config = dict(
    num_experts=16,
    expert_mlp_ratio=2,
    loss='binary_cross_entropy',
)
Rows from block 3 of a small sound classifier, named by matrix and row number. Rows with one number within an expert belong to one neuron, the router's apart. Each number is 500 + 40 x the weight over its row's rms, rounded and kept within 0 to 999. All counts start at 0. Numbers have three digits each.
After each expert's rows are labels from the 100 clips, of 14976, where the router gives the expert most weight on average: "top examples" is what is common among them. Only what is clearly more common there than usual is listed. The data: notes from a synthesiser with random patches.
# router: router (model.blocks.3.mlp.router.weight, 16x192), inputs 0-63
# up: expert up (model.blocks.3.mlp.up, 16x384x192), inputs 0-63
# down: expert down (model.blocks.3.mlp.down, 16x192x384, transposed), outputs 0-63

# expert 0
router.0:444523492492467494537440443473441493509404510498509527500464407485496463494474464500429521492484433487488551503463401499495487504517538446542497529498516538540466528496522580541497442510456510
up.0:499535515500524532492572451512470508508528473560464547472483458495501493474458485473474554458477546487482471446502512454462476475468527478533547440549526456456542510491482549492535510528443492
down.0:449521528486468508469574407410485476478514484503524569498430427490438514506538478464435493524495482442506514483512519460478499456499535491482485465523506501480517447401499426503491523476490405
up.1:506551521483448482489550463468424506459466490514461518433504470430431530524492471528430486469532481515509496486480545423494552534504570508555495433506520505432548508563455534572451466440478447
down.1:488556492432500500431491396478509482454510458447477520520482491469466511521497442460430434438506434491489473454490507456487499440460506473473455486522513436467506498435470469574461479504458473
up.2:496495513518549448475444467522511525477530479524481438527490500457552533535469514513484522455517522446464411519439536504432516498471434481504464452519427430548460500476523504523502458533460550
down.2:428515529383550474518514477498482498506488512457468542437564480481525519504479406471446448553502581502548494455517486483512504440516500482479511471483504510489526468430507503461450517496523502
up.3:485454517494526483490517384548437514508564512581550554537514424490494469463513561508475536488504469526463406476425519536544460471486493466472490522501471490511456509522570502542534524509461578
down.3:470532564406532457474521426450540490471473517498515522542473452488456549482530419469517425509503496453519541414499512467489497473456487516445513490491493410475528439450495425580469511456514473
up.4:527557497499533507437467496416494441477463482495506463463522549471527489448518521511533522460595431480473506551597445465468501491513500578525585534462514479473593498517494514552435514504486493
down.4:557410513543526490557497590548484501576510527492510484496511510563545505522443554556511538541509616519475464520512505540534460572487468483531479497531552547485488494535478522421581532500555518
top examples: hard sync; pitch class: C#; pitch class: D

# expert 5
router.5:494514517504503428423473431434441468461473440498503523447457494491537432487447452499520503475495489485493516512472440438487475532557543426537495513463501447525454522523542542445531541523446445
up.0:401517500493485518454531498477480496437434505503532496483454469473494544509496507548500456453538469510474460473516525419447478487534529568558469505499475533494474525484504493525548567492457546
down.0:461492514424474451468586462437470451422573446502513496507467529437417551536551468472488472511455447508494497475487532416544536442496580511492547497468520450500459440491458432524482492448476408
up.1:526501454468525550472463450485447524479429491538457524523438466519487529483498537513474576507494499517386492451476452491416503516540514504537468499506522526525462537573472451489474538537455525
down.1:446521493452483496424516410433495491426545459482486552481462439458449454556569394457443495471440416458509492425448503464491499444517538460508529500515501452502470467476522498518478480499476439
up.2:510446514477453513552466473490483610522451472508461546537419473502488555501528434495455553506480414485447510505481483518466475412459528540525534528481552530530446492458537491421506477450475503
down.2:457491445524542517566425468530488469514480544492531521463620465479559439510471539540534479548515525510499522495427516520541487515488474467518499502504474512466472573545550553462543487532462507
up.3:436469475472510503534493448424538507442428454522535507526460419529520439515487589494449528509509473549484458547543442509411513506504537461516476504493524461537474462500548481549520549488428542
down.3:412538526462496516480553477479451467459524475458484462541499438494480497509579465499448479475466471483492551498471480471460517511571558518478499497489508449468506516475504545493466510487426440
up.4:465475553470489506486559462521491552456504502533509503517470397457454461510525494500465505510468468535499408475410507506508503467486498523541482429476445469505446501488511486539571506468494560
down.4:441488564418525493471581470445487474433558506488566540524549471490421490516503510511456459439513507503462480444453533435552497509426507518437470480526411495509471455439525438476467566455502513
top examples: pitch class: D

# expert 15
router.15:476492445517491493463483462470511536491489490421491561395477448536451438490465551496459484535535482509457541551535458450493512529512576498545529538439499477511553495530511485524525421493482528
up.0:510451535499466429511487425488487459454506464551463539437443420498490478509494462512416496509511420489504490499453475540463538457471499505506457535550457442517448498478496536464480486482451463
down.0:500518495497505509493591455491508475470482504484592465565458510490445565528589481486518441478524474520510509513544545435460509454487568545440493458500538469430549427459486429570399517468490477
up.1:443523559479483461447545421416484494436467516496454514431517378449433473547487485404471486518477503460544502523472476435454463506431525464577462461522486494462514447484575510532468504459499543
down.1:497531521476489498429517423449504489396517522478452499501454487453442520467558476502461449465490431536464506443487462450471508441524524510509442417495468452516450423440538530564448481446474448
up.2:530556494495493535505497400489488509527468486487483575419435443496513465438429501531409505460503468515502455487505465500508538518471496514558489486453434437542455490515516536561508520594445420
down.2:442491534409481491430548412480441476436521456484488495472436538453469500516546461485502465450468423505462475446449478445481510444519570495488466477501480479461472471403490476561498525510469416
up.3:524522438462502469486510415453478478447490484511469529465398461500456504433511545499436514508511428519480463488485469476468530495492508468512507494529430448488467463468510505499510523574464447
down.3:504530522423509464400542435470498457448509430448518549475442491453470516551592422479472492477469478495506477477501459481476564442493552516478548463484522453465493477447445456572445482507453414
up.4:499491486532483514485528483501424493443482504563509497545444415449489473525498507515453571478456467485472411483486498539467502551481530481538540468492463539508428489541531483505469492497489530
down.4:465529489486494458433593426477487521421541475494529525467477508474492522563554505468502498494510445518520481436513479443458531449504558530459497483479469411503534481449512421589471513483481454
top examples: bass register; pitch class: D; pitch class: C#

# expert 10
router.10:503540452509503434514489478503488516474404491532522573457468408556462476454468468485483495503505450474467489518468365527472484452498598492504485515485505501502496524486555522530500508496449456
up.0:487506492504490442455451514492479474462526477474463437523504534426558474494511492531541494452546483429475526454470456512488481511506493458414483548385513412502448489482523502478538507558400433
down.0:503509448516508536524347495524530507521443539531500455514525513506549509457511487543561459533505506518525573463567527566497548534510518560457515523536442504510527580588484565495435449467528545
up.1:495508495520526468529489450530500511571513465541446548499466457482545484494487499496488523437513476482472492510420574521503506526503518524512425496543536467520470497508477445486520492498515470
down.1:525463548434532492455469456519499500481537506491503452517449460542536487475533452444482484459531528463523503495500490424507452472446489477442463540523499447511436401484427410433463495505561473
up.2:475508479469416471430507475489461503446483512584462571470479451466496467547545466548505528482509456510515432468402507506475463496485575472486459450502508492536441498473506505536492513461422521
down.2:457510488456466464441511473456473537435508482500494542466468466491517481535506477465482474502494473452476451412492467515433519514449586534534411524521509494517466454436477489521477540457482532
up.3:529546479557513470503486472478469524458461498522454508535447399477499488485482544522498505508541421491458493462506490500440463500458527467462497482486475447519464505454536473552510530482433513
down.3:425529540458509480465501376456467519474538467531560481459471465490539498526480477528477456501529458491489447487467528523491486443485561531493485458507499512517473424460450481532486502570482426
up.4:486546512532464479431459465484490449474528553496495577476451431523527436486492444528465539457492504507472512479487450481514528511564508477491500492515564527482462470580465530502504535527483442
down.4:495506523465586481501497398507475493526483459479543483389486490506495483494545451466435477590553469515553476447471535508563541386494491510548465482524533407477487523452455478497472474523450508
top examples: bass register

# expert 11
router.11:472521507512461542463522479559488488491448521552464539479517447490478452511506514508488466518463491484498498526436484506478498451446516531529367492480511486504517477440508536565512479451519532
up.0:439518530483526478436541474476469502485512455462494526433515459450439429512491416449446514512443517388522515512496441444524514427513523472575477519507472453442544546555533598456480492545462451
down.0:509435553544513492533575543498518501500538537481531490555477554491548570524493565555564504515461520506439503465539582506503483463492524581522536505480570483483498468455481549469500569528490470
up.1:489498519518562439532529436499462499575448464445487520502446547562541477414440489488471494459543498573504520497504464454553523513518518477506544510441530464439483486526473478446518529572464491
down.1:528567467541557609539490504503462508527494455522523508483578558478533483538532505491534591502497501530488523479546548483518491521546453548523527517474457515510541541545466472559527539464492481
up.2:481524546475565460455533488474510484525534456442515534505480486509531484490480480492452505470489523550499492494391469456558512431536527461518460436451438451515448525579533513468483509528417441
down.2:494496535496494542506529500525540459537481487444502491485523493524553537431570452543445464549587556507485563448492462448529498497537466480489471516533509486473572470449477574498453483455563464
up.3:503577447503479428558490494476517499474500579586510517464481450445552470528452517488478487528452520525458491502486476522487470493504434531499428432540456530483509563522539500500481538413490561
down.3:500493525484567496487490481517537487522491490475499516454587445538459483477460490503475477509566502511510495477473481480456523534457396496425405428499504500468440514504484471443496511452541540
up.4:415492537507505498432522437502483500461497475470480518518464507481482450458535476519483515446433431506428486477452513486523489455523522451478586505512447387530470481502505426520521474517476420
down.4:502501420530528535481447477486497512546491481542455484492537530422571471485470517511522510468497423551525493467437563532501453487460483424487499481467469469542469489489511418501584533523492499
top examples: pitch class: A; glide; hard sync

# expert 8
router.8:555477495523490552559477561548559513543490553467523451501540581557524550503499523497544495513510531488549539495560518514526496519527436542452542547506509566492532509530480501485473490493576524
up.0:488518490463506480450492435495472455438465427502455561495483436485472440457542465517424546423526438508491463499442435465510517457483529425502464463465464438513474514508537516561508444555469495
down.0:469437519536414433481528489542500492451435533463475483513511536523490531499570550509475472542519452506504523523486480469514474562540486466429437567535579459482481468484546501462483440527507516
up.1:447499532456463449469507452455472475466456486499459547464518444481454463520518471484429488459550451490460462493430475488458503503485531439558446448508487424509465484455520522549485470518450488
down.1:392474528535493543444510507525498478487436508435509503566545604493482485459485523518520489518480502477486501552538484533534440536466516542477467494455574562551539498507478539519503445528497533
up.2:515508502437496468435499450497480461457491477512472535484483455487449515534545453469422484513505428463474442461460451476473513460470533445551438433498478441479499476470542522552470493516433475
down.2:483429457472459565537545498511566496462516519489473477601507557561526506541514515535542479498545503504498528473530510556451453499486489480447475504482518536533529523494535503440477433525493506
up.3:506460485483487542481445478545524428509551462478451521509482489543468514478526504589477545512539418521515495554460488480490509416532517449493494518574470470478441528504553534478497500570451386
down.3:501501457489555536587529608526550471530539546488501498538579576454530582517481582509516507498464575551524525483538550528527496538606500518484528491486532579491560565524507505504515521455572577
up.4:472515509443486446431515452493478492457496443505423546472454442479470452499551459473432527486531473510492470473478450508450540513497527458536421451496449445496466487481512487542506458501403464
down.4:482482530496511510479531513519507521440511456504493515567550542544597568467548470561530491493474520553461537502521470518497456574527463508459483519476542554477575541472533584474508432519531497
top examples: echo; pitch class: A#

# expert 9
router.9:418510495521510488424506419496465448460383502445490509466433417482508452461455504478459488491491478437539537574501472423483493498529515473526475504417502480493508474505568475584495507549427486
up.0:503624514467512473477453481499475465440511524546511552481450430448446442538468471474457556491517479561478434548450433445460518516516532545606493468550521577479471550561453521527508504505492493
down.0:474525442407483522432541429482516514433494496446518533505457470494427515518557445471465471476461501531485534451467475418469509453493527509482517427486500435486518496438528481587448457489478421
up.1:491527515436479464427509480518432483462506444493513543556462485460476511503536485501457528445491515506498492487441470447478525466561592470556481462491478437535497530495535459510446526542454439
down.1:486494551492450551458560516511540484482448495428533480506517514584483523489533449522471429563514539496562587549556535473486408483494450520450535522531526502477500446428474451487418509494503492
up.2:464448452537477504463545442436452549504533511514514528460467442480473493524476492515480526522494488526510455498461445543490519506457523427503551488497501452524447505478556496539505506489428548
down.2:453556510460492455461506430394422564476520476537474533464434471514486480521509516480501535466452419532496479438490495494449495464526572496517516517521497416511451496477483404501524508489476408
up.3:489511473515494436537497436481512514523514484475458503467427453461486491502460525530451492528522469583476454463531467498447503503467513529525497510579467493506437524513488493545472537543488519
down.3:427570516464518511467545438482487513432485435464560550489451487448464447522552447474476480517495472495519512478497482451486522444500577540497514446467475424506479480429507423565434455510478426
up.4:492524499484487455482490459495473496518468394489493500463489522528528540482546459470455547447508486488543537600476546492439465517515595521520446481493534453447553528499452532484522548554457459
down.4:502454493520497533488517571575543502553458549479460447519458539548541499487477482503551438503538536476521518512527508553476469489482430537445519505464512548559513460480507524471508493488550540
top examples: pitch class: D; pitch class: C#; narrow pulse

# expert 12
router.12:503521443503476474557495450476467534530402496504517525468445428559529473502455544497475509537550445520533489522466425519539472485535521521521542553566561500484491575504531508452463552516476537
up.0:496547490474599486492515481489508504484561506498458517526528476476544521509518516458449545474481461503493495483445490472471527451502507414457486455518483423493504536518450490539471498526470433
down.0:505476561453524491517577454483480496472458457467558581539460541519510570517578442531464444517510545565535544521506502559530499492531582519435470470515582536419519517465440471475452500518417463
up.1:475576478450529448481534390480516501431499476543474520477438393510519480536531479514499517495512468513443447457530499477433511546436555464521510474494468469539452467448537497508526490513428508
down.1:481551547425474485431555431438483527421494452472486553478440414477491464522559411488448479502438441464503519422488438474482523474502559508537529473547442452531520496433521536484449498458435434
up.2:522504503490456498504527422467492497448495461544519532526452434425483497532487521469481518534479507510465482480521516487407531517467549469480448504468513458515481509461512506542541493474477540
down.2:466528537463470453436513407469448525397500473512481550491437443466482480499489434455469470495495446449510475460487442432447502442484563488532499457528488454479489449433516502534448523474410476
up.3:455513519502544499512501429543473496451487473521485524549471451494476451492508488494489530491530436489465481472469461521416506502452624483500522469489479456544460502490485507576521487452440487
down.3:455532506462496464432502416499479508427483481458492519507438466455480480517517431498453434506519400454472490453480448478432511450443531514499485477489483468492476479450490475556452483494434454
up.4:484523500488567473490557424497460487442501453495504541543420444483498425509528507467476550527466437518478457452511466513406477509489576447557453438488456477544456500482460458529528481461488503
down.4:488542505457452467436532406402454540403487462454508521463455441476460456531568443450477466491474452476483511460466448491463518483448562508509483501538456450484499470454517538535468493466483476
top examples: bass register; pitch class: C#; pitch class: D

# expert 3
router.3:508516437532494465511504467492459557515443470508548596492429408567525482477477490466478529506510423531518470512533436479493482460479545497540536559495532544489463545531506466469483453494456532
up.0:482528514490542503481490476484469517480498451504485496538494501506577435496442476496480473518530508502503512528457490527451472514492566420545419448509441406535420529518473510432541515532466452
down.0:539481552485468535511482493466490547522388529471520493483467499503506492496502448484471451497570498531536486451460483430461512492413521549448470515556534564486543453478478574497466515490470502
up.1:518530437486547455427443452500419455440498500509448508485476489494578497496515452564490463509521476509497473505465463479535473520502551459514527457509507503486474544490463469539484469514461446
down.1:503524537516478527491567459463508485399455477509526483576453508520437515580575464457442513515567492512531522511478518495468522478502517517502508536517508503532477472432494477526410467496457447
up.2:478467507470495507483558501461506474422526488471458469565526488464460444510536469535481470509472463412510481485484513453452511432495532464447470482529480525586500521432619464505490497494467448
down.2:496553494447436495452423535496511446501424501491506503460475535453457465485530461469506476556468486507521528450535576529445540496470496547466572554457529425511501464499500449532522404498565453
up.3:456555477488530442428511469457487440437486492519462487523461489462481476495527466527463523472491473479505504518413454461476519494520569502518441422495475387470536500483513496466477500533423412
down.3:527492531491517497554513478537525517527480512475512467530421563524484566533543515504472439531522546526545507529489496510581499543501484549495519494520533558505479450469468503437500546496462433
up.4:482495457463466488491466439470454534490447473512515509528470464462427470486487477525538570511420415561418466497455542507509515470514580521462561482435568499539524464469484487512545493567440474
down.4:488467496450566494537445459471519545553476477557530509466503497454525442492477525464423460556554430461481480529477486554499478394489516484432466482465523472531443486501491410497501462522505496
top examples: drive; bass register

# expert 14
router.14:514456458523541426473526507498495526449455426455503539532484444521530524485515525482464500506551501511513451510488435439545443508500536509499480403472545504469473472437498546458498546559460499
up.0:442490455509494557463410492531496510480449556593508473541490470491525503512491518524528413457541504463458434522464477487423467492525518486527450573506509411496479519497525448425449528516480475
down.0:458470494466516497466530474490523501571479517487500473519557512513511608470581492516549493482509554544504553514512525530509545481542467574470491506424543518422464478509459503536491442443521468
up.1:497543499484418513459543458468454508520498457557480511558502412484480459499542491521497548443522495472530506473408494459465482482464549519572463485513492476488512473492496546539511548529488476
down.1:429498535473478479535538449504566445470547490493529535544464552467463575561551536472461462508432438516466499467527475461549461527520500494529480415507515545489506473441535531483401530471509461
up.2:504525481475500489456482463442461502478482561514473510539452404453498491444458519533513517447523416501449499455437422512441476542636519470522515511559487469493510492537520526542484481516424483
down.2:489455473511534443551538485479443527469495474463491516490449470500443506535520547466536517511519430584505483440447503551511434522521569521547449462457545544461513491363460455450546559489476499
up.3:487499488534453470520473422433515497417480489502470500539460421499470380533472436516500506511467476429513507449455494471411453483517568461492426488510468447480511478471581545502503547473506502
down.3:430464574485475529516517509512634468397454561479522508530518489530522528546492540543464513532494454534528439430475516467443514534507442492550472532446446542506558431459509524463471451482494526
up.4:536494489479495491500546477481489490577495482551458533509511513444525480438566532577521515526550578457475454512472558518516511454417503514453454460538508507493520433497470474480496536559544505
down.4:532450493496526467539552514542502575434499483482513557525454505535514528521486471506432518474498545562481483525477488480546496544516541442508501437474529555477474533475497494430481542471469456
top examples: pitch class: C#

# expert 2
router.2:509533467531453492517481474476449542483452490510484602493476412522537447474473522422446521520514475525544475525486393537493547511494507556517489489560510529463499539537522505510487475482473519
up.0:450532523495503467495458400477470517482512457517455567436444425487478393520481494446449501478451463506502461435448467508474483444439494428546466476511456486511458500501517565491468509489478489
down.0:419476528478451533410468484460481505402464455462533502502476484473500471514546492488514463478502403469506508481451474446463538518465497490442471512440454478479494480487501438501488458574444450
up.1:530535507472505477575579419475482523502461480517489598429446403488448499493491515468448501547477509516480549476442428455458563511476547506515530412490489426464538513472444566565454505460437488
down.1:492501508474472508436532467501491503416537464473493513517482452484479503505553440468472486509506441490493521445458500474463492476481577460512450476527513437509482469398490459534486524482477416
up.2:538532517429458490496548457444424551534484510520475595446474403518452460509551465477406482567472482510510489477504398440470539559487480524544507427571504495451537512488441547515447467433560477
down.2:532573492466503513454511427496505433399472512494473517498485435499443504474541460490446443462534459504504502500455492458460560479502524433463426402505474418488556514448507484538437480483487402
up.3:424527447480465489513507390443413481476404468520441550458484419491563493463487466504448515450520483527464460463461435517473472480555535450556463504534494536411438531557532557525537495527449457
down.3:410468526454459533445576405459425470409502459484499538513492445526450515506594460458496475509477451507540453480480498500530517452492552550506527540519472471451510494451475457597421500466493402
up.4:481522508503588447463537465488476567498519459487474570475443450470489451460511528502469539485516468508430479475484490558433539553494478499548504421545497468467501498524451491503508514508458468
down.4:404513490472446496461496464473472487432484469505505511499446469474504482532529422463461477501431423488502482432440433475480530471502555467500498544497479442463507465438531499543467508532458394
top examples: pitch class: C#; hard sync

# expert 6
router.6:489511495477508455486508481492412470423416520493503506477459450476472492502533497529498551467431455471540474472439524419544529468531564489566472456516485467440497577554456488529513531511434522
up.0:452435541465523445469523480521490575494490507517453543474497479504531470488474431464492538478404471487467502458443478538513434438451445483522512543482407480567435507491502504491553498464488539
down.0:485479541543596529525487542568522507556481550502482493516541547528487503469408541590567492551537552487526470521499521470504446538494421523486499493482499540454465483532480480415543574475555554
up.1:491529518497458491430468477486492502484386490535456511490481508428466491482514429502508476486494436517512540514501449404459496450522546472504498524461530418523543530449513558573447485532454459
down.1:548499513564552438540441546529524537551504507514519489486551523497555456510458552562553519555570500551516491545521477611466416506555489467539423526531556528433495468530470506428561504533533508
up.2:528565456519506496454466447474564471466448446486453505493503444512433422473574516482480523534528463519536495510535478471476535546505549473474440461471524465451506454491520580548438459488491516
down.2:519562563458423601433437505441545500413496530456581514518484474510433433490620442459421461519466455537564593470460480441485492482488501507530511441575448456540485523476557563517417418492556494
up.3:491477511486469460462487493459526504444445509494476483433464441469489461555469475524471457469495503542531434438455522443518489468476547462552438427513531455447527585426541534520515534492495565
down.3:464528532467549502462504569460462490430534483547458566501468433510491454539526508462497443469492479537525496479541508517542451427507491514486417486516480423505473462390481480502479497442513454
up.4:486542448518466489501457455416514496465421466495488557512466449519422396488534515438421542501508494513473466463496431472484494553485506493504528445514505519472470481435566535561483452478516544
down.4:490556514446497537450492500478540443473466498505507438511519493476436554527563489491477561489552488486458481502458491443476510472510500490494454472512526382472495474486491494541441506498469438
top examples: pitch class: C#; pitch class: D

# expert 4
router.4:498506486496489503484505465444465528484383453532468562519411442505472452440452480510484509522507431464537491485557376471484548474521572474454546512522501473500509548551503506531454487545473497
up.0:509568452477516474490511435471487523412516494539492543446479426492441474551570497512430529517469489477453483506493481454420582535461540491585555416475502453455481485476514571554458468479491538
down.0:442521452467459531421499427467509526410543437493510507469441459481412535563544457466462465499523456436514464446477488431492551476502537527480496439531457400531470457422533444505414528509457424
up.1:550546494495495422456464436483441507449517448556463540488471446484511425553535508473513551467561533485486486541477531500482610464453543447553448458485518429479497525445517516502453465487418459
down.1:506490520451431539458555491448537534425485513477477477548442433532424536538584430464462422482473420499510555458535496528483501459549525564510549424489466402523517471469551509535511490488487463
up.2:547539441505508493540590435419574501489517502562408549480500404502500477561539496435466574491538513535476442466505485524455540518463511457571470459594475488520511473467532507572472494448523453
down.2:453533539464449504436452466473473526441464544493478504547468443526398506467468455491456406554455416480503503500517480461473507456538525476475455468559476444496495464482525517532459510532504466
up.3:488497526534484425495550427470450520480477432500466572492443400500471445519510479455484534502516502464476490529483465515445501496465518475500484518528477473518475468475533544533452514530439544
down.3:465493582458483463409504494373556466470479511471489444521433458544386560539533455529493414520471418477536529476530478424499483458530501516503550432570447414529499449458527508533497514509516496
up.4:497525523482480498489510449457470508436480463557461576504496436468476461524487484489505503520498491517471474476487521491419538512427537506531462452522475483537522500413509537561479479484512559
down.4:474541490485475518419539427472487490370492469455461522499476474482421480547563459466401451500519434478565499493509501454484563470544534490456452408486434417521529491437557531550410520472455488
top examples: pitch class: C#

# expert 7
router.7:520537465471450516465477422461462490476449549499531543437441382543528490445550458520453500507491491544457495499495472477509565533568588534543520505568500509497472523541444500513449464517504489
up.0:480502473499532475497469476464487522523484462530479507554442431450523448494515502477518483547511471486483409492445525532421466530447479464551478501498464477508504435483488512462476564519530459
down.0:526467569416519460481540459433490477494511462465544556472418483537446497516510465487433466521533470439437536457452496479558475450491540552547481495529479468472448441445450466484504576517456449
up.1:554528499419455462513541468445455499442493433525411585471465435496442519499517491465507596519515479554460461521508496454498490533493559546581514423459545531482480516493454488497467553497466484
down.1:547565438442504501460464430483482445481449496436478569446523460456491494462538475520454483471533409515538533496427437479475517496426498506490465495500494420458554514439444502569476470501458453
up.2:546501500468471483484555496475483504443521508556456589498532430536474440469524510484441544513495499508464417524504472475446543504446497501529527465542487535565533508498484448581476491502464543
down.2:542568506414476532433431410492466481495524490494462553503468448471501524460532484475440454515546440470538521493446456458434542467451536525446482479509498447492485562496484477546452517513453488
up.3:462521476459550485482503432465505534504535469530514551440471450469476431511558443470456501498510473450501490543480424513507514521453510509585492499546442463498444540554524540473529470513462522
down.3:491496532452470468442537412490482489429479450529532458496411493501498519544518468442452446514586412487514473475473480426481513489492590508514475530540496441470517457458495440528441521552431473
up.4:501604430450562508488544477518522532465491481499502447452469518466488513449467503522504490479465494538492537396463528475481505501508545480518507540428423472572529546548457453542527571501447504
down.4:448521580476439490472510501503469537475471514478508504502430486488513487480550430492519475514493437467541536464508467490505458415575526549436509514570513474532452395469527462528508445513538491
top examples: pitch class: D; pitch class: C#

# expert 13
router.13:450548482516521462437492448463442498465426470491501507513465500488499414453482443482493502475489450425513505493421422471481485485538569439510466522473517485505487552527542505480514504572402497
up.0:473468502478468471498503467487525503448510515514491493424494466518509497593507481543467521469500479452482446475526441483420546492469556515541492471560422525516459439446467481514534558468492518
down.0:456553553450464494363517476402504442458523490439506533483510499484398450539546484494473468464519486468535548505536512400458548498445542532486521421487482416474526462457496469565394467479525497
up.1:444473542516565498531500515596501496558492489463509500517533539473550465496453504514506461510516481469505543464396496520560450421502490497499449534482544512472456545488493495438615486549462495
down.1:472508515513538474458406545540538515502530529517541444559505529538512494503535478494535475557516558471555477503544558523499535442449464578490562452498465499531531531554540467531493449497543516
up.2:521560546533553510504474477505502496526525509484474567546438420473518441481474492517495545495487462521526483488532466523522531591499511503441488496564554488443446516499529506524494448470482528
down.2:412560530415504489466532473501509581472563478489508509474499478450482465481465453469490462473508443528514553476475488480490500424473508475468477456515446424499503494522524437554465464514484433
up.3:469549502481538401433517426474466487500457447467490510514449498479482467473527434549433483459518483461522519519457465429499523478542517463547454472462485403444514563550514541475459539593379492
down.3:520471551468471564504566537480475459497482488454533507552474524558487552502554519498490454560505529487545550484567542476468470554537504523451497500540534492440522433485465486458465511441520500
up.4:453489533480562484430506545503552508503553507593550530535449416535479463522512495471535558566498488466494437498487482555460512569483544555546491462578483455497375532510495517453496469459511525
down.4:446580478416501486458523472531506570519474508530466505478530532458475536498547495461533519448507473477528550448453516515475530511522533481452565485429547469484515518479473403569493549575479477
top examples: drive; bass register

# expert 1
router.1:487491528473502507494474433469529491496450491452562574465480411554499488409448516501483496510508468483495499491510421421485486519461581483477517494461500460463522521514522488518494503555466527
up.0:523546578423523491490451539488510491490476552486495487403560471530464481472485460377481463543504516432568498544480449493483523462449508472482463451547462479498517571491538534530438511465559524
down.0:574551521497520532508524432468492503510508472499524551552444480455401501505572476473441519532508490538499488502532485377473506474511566486492494392583541464432515465453469464474491499476485458
up.1:554539510517539529454487499493435516455529473558495527470426428454473539439490460512452533479470454520448484473474494479462455517474524503528523510517498458481467504540492461457575483475470478
down.1:436534581417504467434538427487502467483526481489511544460505491471468492467551500452454468450567435488533496435463493433470538487456504498503473498449474421516442474482496528517479456482481454
up.2:498551501405554476495470504461534493489476483454449543416510511521499496501549418470451490462509488476581544487426454485553558475533507445468515476523462486453504582527474573472463447495491436
down.2:636499474496496535538431558516491502587440525516508452526570521490561539487512508568464524466542537523500502525495527459487472533461474440505459399490513541477504544491481572474489474486526520
up.3:460484545452533459460481529526459508500507488531542524446456543505589478518490414470453500468481542447498496560449520453542512499519530463577522538519480424458459520532517512417508531557463487
down.3:502505466476468553526502523548553470565486529431481438491552551518501570515507528501547479442520527531504484488497467523562499493501433476425525496451498494522533488536477520514512459508566533
up.4:523537544468477501524411537482451527534440511449428583434536490531502457503488449455460466516490509450533614538531407456545480504469509527510467532499517548505511523507596577475454459493517513
down.4:559474472538539548548481547536511468586499537463467429534564550516557532512452552549523531485558577559477459555508517506534497539522467433472470491476552511508571514513473515471530512561500546
top examples: pitch class: D; narrow pulse